A small class-conditioned image diffusion model, trained from scratch: norm layernorm.
Rows from block 4, named by matrix and row number. Rows with one number belong to one neuron. Each number is 128 + 24 x the weight over its row's rms, rounded and kept within 0 to 255. All counts start at 0. Numbers have three digits each.
# gate: MLP gate (model.blocks.4.mlp.gate.weight, 320x160), inputs 0-79
# fc1: MLP up (model.blocks.4.mlp.fc1.weight, 320x160), inputs 0-79
# fc2: MLP down (model.blocks.4.mlp.fc2.weight, 160x320, transposed), outputs 0-79
gate.147:127114130156078164108150124077154145124145116145122160100142125116084120124141140134117109127088160133103150108103130124155124135137196114151145182151128145139162159099143139158148091129120119155127105136112143097152153128114146113163089139
gate.148:137119112117131161149111124129119168103119118169096104142108126122134151143115165137107133163131173123116138143158138107115138107152156107163146112154105110115156156097114157115089126183122142131138124115104096146114095167134172106151090086
gate.149:156161142123129149118190169135126164064129132119149149114134182106106089137168147158116158183126120151140152113102127087122156135134185130112136108118157128102116130126102148127116098143143078154096119150115129131125132139090123163120116109
gate.150:125091123094110108161105124130147113133158101102138165076140110118144161176143144149126147099171108095130143131118084130127191135108086111128130104159097128118160163149099124119128127130186128157095130154103112134095145149177092135134098125
gate.151:148127094160184086128150128131107140147094111107143137120168153087115106161151136165130148125173096151106118085119105139111145167128111168099134097134139122096103110144121096147155138109095137087114107118086128098157147140132102136116098125
gate.152:172138175111138120169160151126122112135123163095122117111114102128114147131179124154132108158095162125136107106096117097134104130123054148111104161117144111150094108113120117148120107179179141078135120164116120102120135165085120138117142143
gate.153:152185114132144076168142119124146113146091128141142115162089139137162122107145135128118180125178114114127124137100109090111130122110136111133109129102083149123104135141140140181109128131129134163171127159150093147148129160091117144178116154
gate.154:136137107151089150142165120166144102138160098133130135117093102143160112173101174142137138078176104148065107118120120096110109141098116145122128116148113159119182119151121122133134102147098120158140151098134146115135137101108157141086151160
gate.155:143101089095166117161122129100141115147113124089144143130160130097147100133117138153073120145111172153105140213125129109141137143139072115122114110140161107104158115117096133118106144081130093163130137118151159153119145158187189144135120127
gate.156:047153121148108143106112131120123120106119130144076140091153110065138159134096163122126131135108123097112107146152159155133124144098151141115089147124136074107132166111170138103176089126120145093124134150161152101166126188079133103092091140
gate.157:115086093140145088142154121144154144110164126176137177134084127157164150111140129112120120157178144156125129107106125138156154117134111139091144151079089165122119106111165119120132128138117163096160102143131117132176165119132134129130135127
gate.158:123111132125134163164132143115121148096138164121151197137132166138123082124125173106132129150174137133103152154174118173123119109168124104106138144095148130130137070164106135113120115120142124137121112164135137122106160138104148125150099145
gate.159:156133134156137123099150148140128164061123125139136099113106142132137136164122108150133116151187111135162151114114129130113157124100173156141142151154103116117123159070146145126153139104133117092129128134150145113125122135178120131053156153
gate.160:138148108203155097100102124120133193128095124094127137137104130111152173109121132121138146114130159118110101131108118169088173116112156139131123141076104152133170123137142126133145158099163129133141144135133146150152104117154130089154104083
gate.161:129101134177096117101137114136097147102113111188097076153136111129149110116107160128110147150130166142174120159138124157063143153116173163153149146115167124114092081128135132081114121139178122123145104108137162099152169154149143136125136133
gate.162:136129143141134126127198150118117133125132151108119142107144103136171114113103135102114156156121144131130129146132171129131137157138126121106141113156152101111138085116080120132138105139105064111107148141106130154137109160157102105103094092
gate.163:146087149125122151160124106162124161123151128134103098099145115176098128129125141115125132144147097122128132153243182115137122163093162133113140120141115157134112168074145163101099119128144115102127078117121122119173136108097136145150092137
gate.164:134111141129134147120100143125124126119108140126102125102143099097086077129150096114089097119089129095119147132130105096153127139142113126103141133149089139158131110148129111132097118141076092114169159117117084154166164164145123142165109105
gate.165:123145123128135108101107102128151165086133113082142080154104156143141130103144122119088125160122139092144138149149097104132132137131125117097130138093128116112144168140159126157151109189123131117101133102140156154126124139110148117110124122
gate.166:086110055082124168114111166159148133178138164129159098101129145139139137137146125110141134167133102097147080122115164103124141079124127127118179144093152147118112089155157132131134166153157107118104140114126153123122174160124126119118125142
gate.167:093130138145102116155151110170097137128131137171150143108151111104110135121116137099154130183128101116157110114110131113174147119124081141104151164132129181116093104122164080136105122177134132139133133121113127127163107181063149134139143135
gate.168:141101128147157156170131130152117122149072122159123126152118157143086110155126166159123131103125107117164112128091160097140170092169096179118152167095089137100115122146110127117131138100145108125097104144134107148124154134103170115157122143
gate.169:110106155157133087076155091135144110125114118109146142132134155133138166131140130115112100097088165126086130145114107123149100095144139098040116096096131136162136127097133090127143143151141089133139139154142181124122154146137149124122121120
gate.170:104152112137098137165142171140149137134133106127127130097127156143149161145152159120140129143126138133088103134136134126095143170093143098153168075100095151148186133097106124103123128119104099124160126156120151147125171101113107160099137115
gate.171:165123151178116121136096137118103129103133110156129120107117117150097135134113146139147098073167127120120110128170142119139129134124153128119131095117117118082127162126117134148146110187111107157122157131168111138124138107095095135157141120
gate.172:138082105151112108144152155160108096143137130096112121087115163109135101124121111116109141124133146144126160147122123152135171129127138124125094161100127140169136113154118124145106133112093110110172111083123134166117180094173151112130148157
gate.173:153135092100130116103123157164137106136150109115140127143165109137157093090150154109089113149154101099133107113148119113157133121161162108080153129115104142142081161124174119104112141140120156143135156137168101166108182099130117146158142108
gate.174:119144096181116153113167126109130119161122136084106157118112121147152140136122131137134125149182137104125148126116113143094089163106142118120139089143123110149098122111080149167155135150099093115149148145112131140194130148160116141153157105
gate.175:125158178147096150144152097172112128135143097134167124099087135150133140105132118104119166097120088152099123158122124139116142116137107155103126143100100125137106078111147130120137135135135111091122152099129120106163134135152114137156160130
gate.176:112130092135108153116127146108132141151126149132168144114151109121150069096105106128156135126134139142109152156143099162124161114116086145120163094117118127166143097119151119122150119091101127144144126143135116142099152101130150140123127154
gate.177:131087125093115150151158155094140123141119115123101124112122116100133104089169145116134114158125101117121098129121160125146150132123128132114127126115071144111182107119133128144126132135122133117089129155145124124144128152106087137133150143
gate.178:117121133129115161135144109102117128129120138182150126135152097161166105152106139142113160097131095108177111093165102163115084161142163155122102162156164155148077120117127105112107139129124116119114117177094128128142076103136116162151121117
gate.179:136124122138126163135126136130123088125085133137140163104134136118133128090144137105142116137133150166134145155128128181095122144174145089110143131148150179140115154112098139106178130135118139092168152140100125128149155156123076106125108147
gate.180:124077116110154113182156095113172140139115161108128119147115140129122179081151118086106155109107117127115154095173143161112127121135132093147147125124114176117116149121129114131132127126118097125136189135129121156136108181098142117114094133
gate.181:151122136126108142116109132130148142126166163101079114100109115129131126103117130105077139150115123095123122137147118162162137107145161139106136145122092060164147152128139154087142092136140110119151140151135172117104114136123119116092138120
gate.182:156141114109129143136138125142129130150042121108128123149108158088113104121127140111094154127144113147113164119147106132146106084118168127115107112101147111137130120155116101123143132135124071133102148149108100103131122106125143124144074173
gate.183:131109111145127134123139122151123138092140114113136125128105150113129140132143155145156162106124030098097090109114144139080151147130121158131115103140096100094130125097111159145080107142143115091130145175119120092155155152065150133108127138
gate.184:164121081129142129107150115150119179121137138120103142129129145146121127149139159110161135161182099126129174149125109128120120160168118155114128138112074155167106119158137139061165145119125102160101109131117126163122131142149121123137074115
gate.185:127083136134078105169153108139120087135110163087157132127116149114095105115131115118153160154131104096174099134102135150152104140152146163158163199128137141125111093110121129105141119103174103090145137144139112125151134145179135130111128129
gate.186:129096124114162150108133115132146138077144148102124165124107128147148121118124122112126120054153138146131093157158106139131157136096142114118125172172097112127146158159147133104155102153104125081097138128189129128159126116096178147100149129
gate.187:131123102131132131112128131106110138115125109141120135127143130133156095125095120120112174111112122129125131078135149123108108135185167108115156160122142122073145125107157125130113111082125101116080087158124100137103125176164129090095155105
gate.188:127154199092126144140104104127147108125140115141144164151110136123130135119124163171098127111109139177117141156113156115138138130111117122176089138144152115146154094134094138117131155128101131127095156100103189155176130139127164148099162111
gate.189:138149154076117118161074138126120107112136141121089102102136155111110130134153120116116111151102149079134139133158132153172140114143085140118131167112106170101150120121130146134146156167119145142118106149133144108125121142148142134110111138
gate.190:146085151121152131115115116120113135120159106175135146135071149133111122114143088088106110138128144155183124124138119156149112128107180108136125156116123118111133081123157137110097103105171133099139094097134083112103123108148166109117121133
gate.191:138132109141132142134153100135137081085169123169159115142089187138131124120150116139124132125119138119166134129144110131093079106131140159091154098102141137111139079147099157159136117158125135154170102153145152146096192154161140134184118168
gate.192:127125131126140116120160166147147170089134138140147137129109120078123152121121156178113143090136117094142131129124101120117121191113143089142132124147147113121165150121139110078133127096177115115090136142109081130092123169094126102114089109
gate.193:141147095139114153130167107150102175118082109154106087152116123142125125146113101093143117108116122094163135093139137142105143074113130126106119120135135159116129145126093101103155120115146105134154127149098160147107075092113107122166151083
gate.194:119099112156112116126093117140115115169140128133146121117136146130107172121130093149147121105109138151137089160165156157115125142125122181108116100092089124095173136128121152131128146147124120124145123123108133110110076110110111059149132152
gate.195:117106139138139123104110092129142138145119149101176131125135191122120149119106136152153136083135104137117124141129180148115150114100130134116074106167130160168134182126094121131120125110132104134145130118129120109118113154071148114069181118
gate.196:145150131115113096155124125132134116129138114091120136092123131106157096161075130147133119103110087103090075136166166097127147084128156148120115125119174131103149117115113111131089136112140094119141128129078123105128126082183156094089137110
gate.197:106148113149135135104129134138142159161118120102152172124143146133164073121109147143090169139149126166125112153110121099110145102147166144072103164150123131162157142101122172176132092090152160124137104150139115175122083110138133161087098115
gate.198:194104123138094108103151146107124138106158111116125141135145166122095129161127141134164176180143110148130137182167120125095165128140137148112113123092140117117070103125101095112114084144097135143076134151177171122132146125087090137157115115
gate.199:129146127128108107156139099125111142091136089106125176112132078146146122168168129184094141152087115119138106101161101085109121146075134131106149166140162118125136157154118136131094117156124159124150090120130158165162133161151117098116122167
fc1.147:108130093123116115166155145155157120139137121120114154114120143181137122173150151137119084138113112155135132164168141117126120126132139104126135100137121095103097105124097158155093114108109121159116105135124154128083157119112162120099154112
fc1.148:134170120111129094157103123147129146140117090136131134147143139125159154082138157160161132139101123146130134181127085118108117103126073132121130151143119114093075140147119107117171086111166165169062119119152094110101143154120124131152143111
fc1.149:111087077125134181084105091130167128159150144121136129101104059153116133131094103094139093093121106089127113119124121112125134102160120124080126136145139111137134151159128160119104163135139162087129142132148150077103139152136136144157125115
fc1.150:125098161131117118160141135141092118079135110133112113134178159063137094127151135137154107092114113141117147120153100121107129140139147176114146075157124134114147145171165158148133156148112117106087078104114121111152104118116096131113120125
fc1.151:074141142122158111134115167096126165121108138136135123135123121130076145098148157135140149184122137117119099095151136113102152125112111148129146073117150150112134120146120128127152127132143099106129134115099142103128149129078135112151116143
fc1.152:146103158116111182126091127109110194094146113162165110141169148141130129167174119160127118151109120064160133118126160083143108101125105131144122157104137158105170126112115124116092156143096146103131162080104118100156152145096098104129122130
fc1.153:154130106095134079091173115112130138117101090148144097134101147121137142098112140133153101139114139101089125145185113147125136100128126147159158094180095161122141141171141115098070083108111134106143162124106118136170131147138123124150108143
fc1.154:141115131114115119175111146124142126145182141125176115074072120178114086122141104140119145136090126128109134158123137123115156140131124146101181101094101117174183133121113142121142117077130119102143122127171128132111124085142121112120158108
fc1.155:138133156106135075139154120123140129109139109097135131117150126143119144143113123151131162098158089167151126097176047104157125164144155107154128115162136134168107061115172138132155110146148086084136140144128126123118120124103109148100118159
fc1.156:115180115154112120143127099098133125139167123108133140130115149164100178121114083132158094135136127125099103111092133085076143111109147145144148129122115136157117094194141154125133130149094124181136145111143137113110132135150114105154145098
fc1.157:072165106146135164084116134116085128144094132122141091109172157122090085173125128126139132112127098131086112098131147140087096068153090154102141126102100084138132149113106090161134142127147134154112140129100110123145080145119108125146136134
fc1.158:171127117113112112115123125120163138126127115144141092114147075083123141091156121134109133128143121104133116103125116096099100132093164179127138130122142110083165140160153145154142131156099135110070145143150118149153140134101130135122113088
fc1.159:117144127133163140141151091139138165118125149063115098102120108135121143140181112117095157108158147131158131114123124137190117128131145109074125111121105114133103123128123141135181120151168142128132171141146129140151122150103119156082074141
fc1.160:146135133090151103132134137099124093133136117138179075121149152157116092141118143087138137120122125114140144183147139132136122150153078112081107124140143124139122159131126102119128103126104093145109131131120127111144115077108153166124134154
fc1.161:169115087132194162162078148110153143151140177163144175166112160114142155137142122095102137136162163097141074139103138141106112097126118135145114110100101104072092132095135121103096090104115134129153139134091109159136101143148163134113103151
fc1.162:082127126112123124148126119142137109139130111095138090090142148153120082113146202163125097107131124123158103157118130119139146106147107155098112124120116097147134129105109131128155157158123097131134100109138086106115149155109148162111160126
fc1.163:143144111113127118123136139164103077158119155125096119111092119151114132118136130115154154135106117140119127110122147138117144134122161101136128129116142148123141158211101143134122122135154066126133084167148147135114122142119195106130091126
fc1.164:117122119118157116141131115107074130147107143112125122096153114112092097154100143106081163083092165128100129141145151158132158092140126125140141136157173138099155126169128118124108132140120104140142128141125092109151105131114156053206103070
fc1.165:131113121097130109103132127124103195108175130149153124159187138125140092147117118154137131109156121119184088119099176112137119111137131157110132115149146121114108102140151122165120140114120122130157121143138104153119181133091177134114207125
fc1.166:119153139088130182133124141142131146136131133141118164162119069127114161104145111090112146078131165158158153088126131146140115148140146115128105142153122148158107128168125126148114124129118178076149074140157132116104116122117179142158168105
fc1.167:160144111128097163128178143116148169066189115172106128114175128143120086150132136146110097092131114082100105128150128123160149177133129176083118115136124152133140136096106122130131136113097124133146169159152126153107173097103153124173142142
fc1.168:123151118116143139172121135142125092149116134121115077150122141130136125147130125164112168141147116087151138083133123144149104140154149126087120171128162114090149119116173132126115081141130113130152081141112134113149140058106094144158139147
fc1.169:150110143136116085079138154129170131147145115133162151128140153119131171113150123144093145141147134156090114118166127117094102100168176080063116054099128093098115165099165156166154129144114138110091122141148148140132123106116141145138115112
fc1.170:148101127110134119148136140158151104150121114094125102099115172163123161120152123130136113103131139128107138144166093112119140154145126116191155133156114138135148148133101130115086141130145152113139148141143091125141171129149168137109119102
fc1.171:153108135084113143136099169122154123117138148108120126105138161081137180090137078126092122124129153130122078166109101135129161124108161098145092117116102106116117064156136130147128111094149141094153123088124119111121147142118161148124130129
fc1.172:117136103116108049161163106125087091174141146087137128148104096110143129124130138156135145107132110103142166112177136134106116090129137112134154128132117113121126083118135139151106134126163091149165105095116127148145143137130147171125135114
fc1.173:105162085131106104149081142053132131145128134116131096127150190152099117155145132156113114110125152129114150108138143143097134136117125115123089139111102145089164101151131133102135111124141074144121150102116124115169115102145142126142187085
fc1.174:135167127132125113101117150148101129118170092140187122127139121143121138122142088139183148132126105090141153117131106160099141119105128146131116105126161125121158110072139105110138137147187164163185123122178129109134157143128145123119090164
fc1.175:077150118111118124148154108152080137119089128122133100108190150149111108139120125117087112146126123152163165091159088116135149143122118103149108117123112146158153107143097146135132109132128123092097107089097124129094086090127134143163178108
fc1.176:119144204117152115141135133112140129109151163107127108132134150123113172085126156122104126155138149139145110137077151118099085144139144117115080131137122124074094108143118139137131150140173134103089135094121120122135121081128127147092146136
fc1.177:123160165120147123135101129095100106116137135101141104078125124135133144170164105153109121115116125140168127143178100117139171103120089156120098111098104100124127119084121145150105073125062164144094128127095100160089146176145153141112126158
fc1.178:144146152092080082109138149089141146147177109087122084116134114135171141135115141128135137136149081136112137174131113119154097128128112133144100106163131122139164149140092182157144126073128143164123117130096150073158145144126102107135130128
fc1.179:112090101126134152142110141154154116167129150159120088158115170126098147143164124156138133106092148128148119165129133119146133119122085144155161141109149082123120154136146129124136112109146161163140113129144131125080098147127157099132129148
fc1.180:117137164131130112088120131106114145122117092153148102154115142173169106087107110200119125129138133164161103155121138117135127151128119139118124088128157086132136105127148116113080142103136122140126122122093120133137140113161174098155141168
fc1.181:118129131119134141111110171142156145140173155094136155069124124107131089096102139113076096148113192139130138129173145106126110152108122101112114169136135093140124095143142140105129139119153116128100133146157159159097129152152093093094145115
fc1.182:112131169154121126101135135173144144138143121142086147176119105169148136136164107112126130149145125122098134099153122104136131132110114142125116130151134132125126128156120109120082128080117115145189068159147130140154145073104104098148103110
fc1.183:156098150131124116109102140162123114126107128099106108152184105158131101133142054100138121144116162144141197100116145082157118113141113136112115141143140140109096122152161146115170163115150123137149152091120143145092064113150121162160108078
fc1.184:126175151165087136104150177132108088121137121105132127151133093140150128090129117108117137144102109148138090116157118117090115151106159102137149107121168143110123083123119096088144107090119138080132153140130096159127180083192097111143140108
fc1.185:141114136166112116112178146158096130123113144105116090132161104121129105133189131128133109155097118120123090117133147131084108151163133110116176144138111077133118149105132155181102137154127125121156127128166105126166116125131162146108114121
fc1.186:134144139118105113114158145068159118092091149134158145116112123118114132135122121090100141137145131169115079132150151117129183109158139105097148156149155164154148121099113135112164100078136074105128137079164152138125166129153149139114151137
fc1.187:112174134151078134124137161111108111145133156149102095180145144119123139133117150088135174131128084138161119157088098093120158108156153126146105130127123148142161106096141119145154150150106121113135129166123099140132142152079143159107114112
fc1.188:131096152153124135139121146140094183099190148155110158130147175093119122126115158108087084168121169097145126147123121115143122133097109150117134140112154111163103146131122118139106129131062118199112143104154131166144121120165139122137083104
fc1.189:179167118099123139170141111119112073086105142127096130114138109107128116143142167113138090159098124122131118122139170086160163114155100125121151135095124119138108109099135151147131096104135147145117069142137130105119151091134098147104081111
fc1.190:144135153137139130136148133137099147108156137206115094135123129124131121083132084092139117156155158160140153170135118119137102143125096120104085180151153107126090118118186127082073098113121165129098144160114142114160129106152149092135112114
fc1.191:152112114131112080165102108153155124171162143102094142156081090159129141095091174116092137086082123182159107152140111110115122097126138150102079148116099143152150158122096130114155125137157102110134143123151117114147142121111139141163115141
fc1.192:116092155089128098130110119140151130101139148120114141101114113139059134133119127124117121116108146137132140097144097136133127180110134157123140141130129117097125135133140115085135146149154186156116062166124107159137102187134144097093164087
fc1.193:131137111134063129127149119159146112093132129125131165128107085184151103123111114133144089106167136109105143126124109153088137164081139139096126145126149104122099096110150126102126124083113144096177103127112081103129173119159122117108165112
fc1.194:095168119144161120122142121116127189098119145081100137119106102084098118136140158132149144140112139110099167119108112175080170120096138094147113105072150131135128125116088172098139064141123124141135110136130153160108113135139141096125088125
fc1.195:110144093186100181084140088168094125102095105123124101183134083145151122126162145114143127142146090126144122127124097112118159110126122153139117125113142144110146117125138140107143134129120186146090125098151147126133150129174083158176133104
fc1.196:144113126125166123151119137082112100151148119085098123132066136099116160093067127128089070102132135170084087120147129128101114128144157115113103141149158127079103130111127103106107125138120148089109099100158078124151103144163106120156136121
fc1.197:137161106115128082152144137114139100122155070120179136121160132126111133160123122159122053133128107173119087101127117118140114075152124149126102123144081144114158135149086110116140159132163168112128132090111125091154130098164106110146176173
fc1.198:109123153145133099146103154108098122137126118119132139141185155146120136132146130136186090121096093105145154093123142138080128138133127100140153149091177167101147128113154140148097111087139095125090083126151123135097133149089102137125120106
fc1.199:156128101118111148105132119146159164099145139131079125118135103125100143113099125143090154085118149140174150126069128144089135124127161148078128155156108093137152097100112141094177094171132122109132093088139101124111141118104146138105122131
fc2.147:181099090088149085170120110140108147123127142134126111166127142120090116112148168098120158109113107123154096142112134104140160113092078127164082132117121146112133123120100137099110129140165146090126114084145113121095119140113142152128056136
fc2.148:122067105135132124149118144113182115131095133116151167094100148134160162170118149104107081131145113121141128164155121144090146131162087128152137177143153162082120125160131135161155136111141105116075101113089123131102158148131132152108123113
fc2.149:105127158119118105097082126123079158089127125106147115099128125111140192127175117145098161146166149103128165134124100143116147122111119089125123120138158123151139155168123108097108133112101088117143135163137140148155113111128156154093137147
fc2.150:108114152164079105169114112131156134108116126137131102125126123152111202134139112144089115140102105150133130129129189117062062095086124131089124138101128142117147122105130162177177132113103110113220132160110127147157141102105165153158158128
fc2.151:131095131163113151124174142100124148099115138129156140180133121160112117133088102140112137128126165182107130119123135139148064162127107116124107104159145148167148132098108157167134127109129120170164147131164109138132128134101083129163147149
fc2.152:115127142098145146115122115139139102112139124144129169129075122130165133108129145143149159135152128073108160127115137097160119126109162123105186167121085108132140158106183156129121118101160143149130105144091147119153113109136130122138091134
fc2.153:156089162151117114136110144113132131100113106161131135150197123100130123113132131110145097088098134106094171152107134150115120107109079115190119148075129111105142099144142142118137129130134126127189123125128145119140102176116098106103140116
fc2.154:096115100125116109129170137167134127140148118146160111111100100122087124151125104137105201146118089137158112129093142136061114159118117077112212127122085091138140098105083133157119112143122089124151149104113091135120131179117122117155119146
fc2.155:153137079109104151112160090111101091110146150124119152134127176152144113109156139132125158124104105170186117135156145151138134170132126146119101156112119105127107139119100113139129141120105171128114171115104111114168161147140130131170099143
fc2.156:145129155062116141129136126171125165130134125150181154114157111098120125124140120150097138099116139093105134109149114104108168110111144133116132128106148135139080161123085116126113122116113127119082116087144114119139094125101152165075090119
fc2.157:172139145077106142155188075163124114087133129100115137134124139161087152066177100138149143126098117085111170120113111103136117134126121155124118137166115134130127137159080137141164093127111132099142103107141166098139090146128091101159098128
fc2.158:109137145120106136100074142141112129136132133131161140112172156112123163113127143106127113113130119118153106091087122152132134137119143132181125111118167166121143142083087120129124115091100136110188116121158147139096141136130129111098103116
fc2.159:152073134172142147159174149127114177156121149150160126075136165141117153120140134156094126120113136151121116132161144129099086124135091091110150111143151148106147131079095134100122126145138101127114140133188112086107095102073119115173151131
fc2.160:139094114114101081165127114106169106145123105116095113110123112105141099118111170121105113121125112148147145101109102127053121132135096163134095174131129134129122132118151129117123110138129076114142095146133133133120098128135151107138112111
fc2.161:152083136178184123152055106108154152143118131124138131124177194152090133115127111156167114142114113168128177119107134136147119132135119094167126131128139156143117148157143142142126121151066132132119140160140108080167128087117141113128125148
fc2.162:150141087143137141145167120120148111114138135116142112131115137135131082120118085131129142099103161146145129141131166197123134133164156092109090073116101151154163092127168124133123112125145146148138110102103145070127146164100141147137096157
fc2.163:133117160116166100139113101096130112113142147117127125144126141092090131127140087177142151161118173143121145130155127100147110133140098135115151126107128112122131161162163103147137119169153133110168167124138180082140126118161127121133210091
fc2.164:095126112152131106130134100109096086106111151135169102148137131158066089122125168142127140108154139146132128147147116134142110097118113137140104149120179138136141125114159137088119119119082146128153133140108121134151092150088140193035159141
fc2.165:115096106173143113115127121102101136126161110136126119109092122086176111129135136167127154088041152093156158105128163100112117139125123111136159118102145137171122143144105136141134128127128167121096131126135130119090111103173156169144051142
fc2.166:114090107141137154178085104100118146141135091120120134142136158114158126134125151064099106111155134109118127108129095136147106157104164085123141204152118139118165121085106104169123141110118134112141131128102113140121137134125106160168096157
fc2.167:155104083111138152105155120176158129111148136127116144124131126108128045122157159105085126113155109131154096149127151114103179148147110079134083125139133128136113141114154081103123138117119148114107140131114121085146099117114105155117097108
fc2.168:168137109121153136131122140153111141151136133140149089131156148154114112120166145073124109105120112138114094126175106110156140136168159125114130098118107122151126121100134121136115131132149085132114140153088128136120125118090142128141127112
fc2.169:141122095113136133124159120138152115147172139133145135131115136053098099127131109153146137178157150128142153092145135192117100127170138109071077160137168123115142123131135164128142140126108137149075126097137139139157134111143143127128128113
fc2.170:100127143114091085105071128107129118138131140153105137190132126091124140116148102137125103119115122095102145131109136128109132151182130125180099107095144071130137126126171143160110118115096145161144154135126052117120139142108138094180142115
fc2.171:098138147136140137133142145153102082106129110140086146095129122121127180133106168082114115142120088152165124144105113135128100068122167155087087134133116141098129189134128078067162101110109141115170139127110119130141086132084106116143109133
fc2.172:152122151139099120141125133136119116118093114111141131110105128130087141120142140109123131141146134134087117114115212085162135149097131140122167130168120106137119104115132131103143126134130123124133102164161154149123157114134156125080124135
fc2.173:123164127085130135108146111093154122139119110101093093126143136206152138138160097139143113151106132127116127121098114121142110147091134147128127155131137147162158141168107124087120143116124104136113159105107165106131125122125190109156123124
fc2.174:160142106133177167167167102130157146131132140092140127123138100134129110139150156088149137098135113106147154138173176086121128148104145095117118186122126145129129143110086130101116118127139153118108114133138136114158124070134127135166182134
fc2.175:133141126126162110158139101082116117099131106153167106104089105127121103135162114072148085089159103167094150139092147134086123101124127119190095136106155148149083156141111116136118121126139134132172162138105098123161135147118089116141089127
fc2.176:119100126116092133168126122115163171133110136159136118145100152145154111154123127147123110115138112157111080138128143136082135130122173119149109126169119149141100166107124126154134134135105149121179075131120132118108132185137145158141154161
fc2.177:170126064124145134132134136161110136111104148105200153152119116104173105111132153138112136076107104129147106115170123109089115111129114094118135131122162125146066137101117085124123131134095129090146144127144114073130146142116130173102141116
fc2.178:138123157148142155144103141145120108143141134130136157155135177131159124122124113088145144106129074125123099140153068141149092142135163134141164172164104123132108136115142116120124129133155116114133096194073094103133144134127151104138100150
fc2.179:105165123117132135143115113142083094134150145141150151107137171116094136134122116138112138105131149101141153118104069126135109131138134098123107136154141156108156142167089154137097136146134155115114172132121137119133140123134156116122094143
fc2.180:142129089100142143105129052144172160149121125141158169135178141064139088132089137157138118110091142127125120148141127137115198103117149128114119108117138109138157118125075093131117139166099123150134134143149117145118135154140126134103122100
fc2.181:117145132138132120139156218110107142113164127152106127138164133133151115141118083141132143101175152127107134122146133101167122165127121132145165104124092144141144111171122164139110108141105154119182109105148139091121120123138116119221114159
fc2.182:162127070132131136125131132126112163152148114159158139090082141130160154118138146127102093153167126115163125099128060151119200110123150128099059150164140121129129125115093149093123124120121166123109153134127136108149138085150120104112139130
fc2.183:141123123124136100056098162156170105124108122088112103124093110074086115121141159125134117141135093141117140112149104106165199138093128161131150134173157118163115111145121111095091126163130107078097139148125171107133161153127153121113131144
fc2.184:138136135136138124156103153146127187157150124109145110118119208161115150138157120175122114138106130113142135104153146136152157165114093120116172108156118112109111097144103126146113133136132130107098099136117162110177078127138135126106115100
fc2.185:161079097105118142161102138160120152144111161133135133138125129140156181131134135140149134137084126112139098129164174101106109121130159132136143138120140094125099111148109167142118113129076077128128092133139135123177152127143074111079135119
fc2.186:184142106142159154132153157125099183106106135155144155122141129126147112119144111173103132099117102127158161120074158139073143121147105085131136174142153113126100139175113105146135125168122132101155145106099131080128132118140163145161123111
fc2.187:127118109172117144080146139145141158155139107116127111112139114142166104120119173133099160090150114156094127140114104163147092141116165092067129131157110100110139145104112133159145133116170112090158113122109096156123121113123134130151093138
fc2.188:158167191081130098110143143130128142153145139125136132105151104139112118140122116110140160136155140138113091145152071142112108075096113148171145134134104153141128096183152167089148128103107107123109117134140103152128129104133112111097164140
fc2.189:102082135123118173154123133153099117137136140105133164164090116085129103131169152133153099104161138119160108137127112113129114139092144100096123140132140116114103114089123148097118145112148156176098162149107133100181106122115123122148194157
fc2.190:134131118134130159130075153125100142089140110133160056132113128137127127141129159055124125123159119119129138152061133124151131083180112175126123092114133103163080138171131120092139123106159141167149126122130083150140127137103147144123138157
fc2.191:120130175199138148113136166166085119145108128141135107130150151191100128099169099044132142127101127100125149167087155126099133102118116126160135110131121141079121119117119120146137124104148100105131129149127130095145082162096116129123121113
fc2.192:114117125147137122171124157149134149091127129162149130113171128122110123112119153096135138096067123112148135120101156174129129136138083102150101125088124121091106141088103127156105148154112066136181065126137201162146123130142136171135154119
fc2.193:135151134146139136135151132139152151125171116127145142108114142101160135118131100155145097104149161126180139154101127164143154191121129114085104163148112128150129155128080137146163109135103178153085135119121095128085091133140133165136133156
fc2.194:111107100126091113108137133080147105129106125091099130126157133113084155115135136153085120139141154115129086086121149141143100150129123117137146122089115114127119130140210141156124122097158152097061104158113119120099108146106118137106127128
fc2.195:120116129124148094124153085142104108121105135092081151131117093130143094101118155095127105140153142126122140122159172123103139137121096141103121131150153144079150137115091124145111121135116090105126129122118172121101141095097095135031143103
fc2.196:152153143116150164121147101142087187128129083128133122132155128090107133099112131141125116147104131134160122111154103098101088066125144128144150139086140171124110126133125121114099113114149132112170136150164156145128167071109100144103097129
fc2.197:098150149132130145107113113132112144128131103135082134150144126139125099136123073050165086142102103099107078148132141129095112122099128106134107114109098135161137157095091109109133123119105160127116143115127139124121119150143179136161153114
fc2.198:139134118109119129132124111155152083111102129171077180126146145142103121128141086115117113142107132131102203074144108119097121124107127103144139093134096111159124129141170115120147122124124097168174105125133119147087128132083150128152121135
fc2.199:127128100140104137116119093082164106153143127142097095138109152177123114122139111134116117100119109144084136133106123150116155166165103179108123163139135107130109141093166129136149138128104155127118169158133117074153144130143135134176132133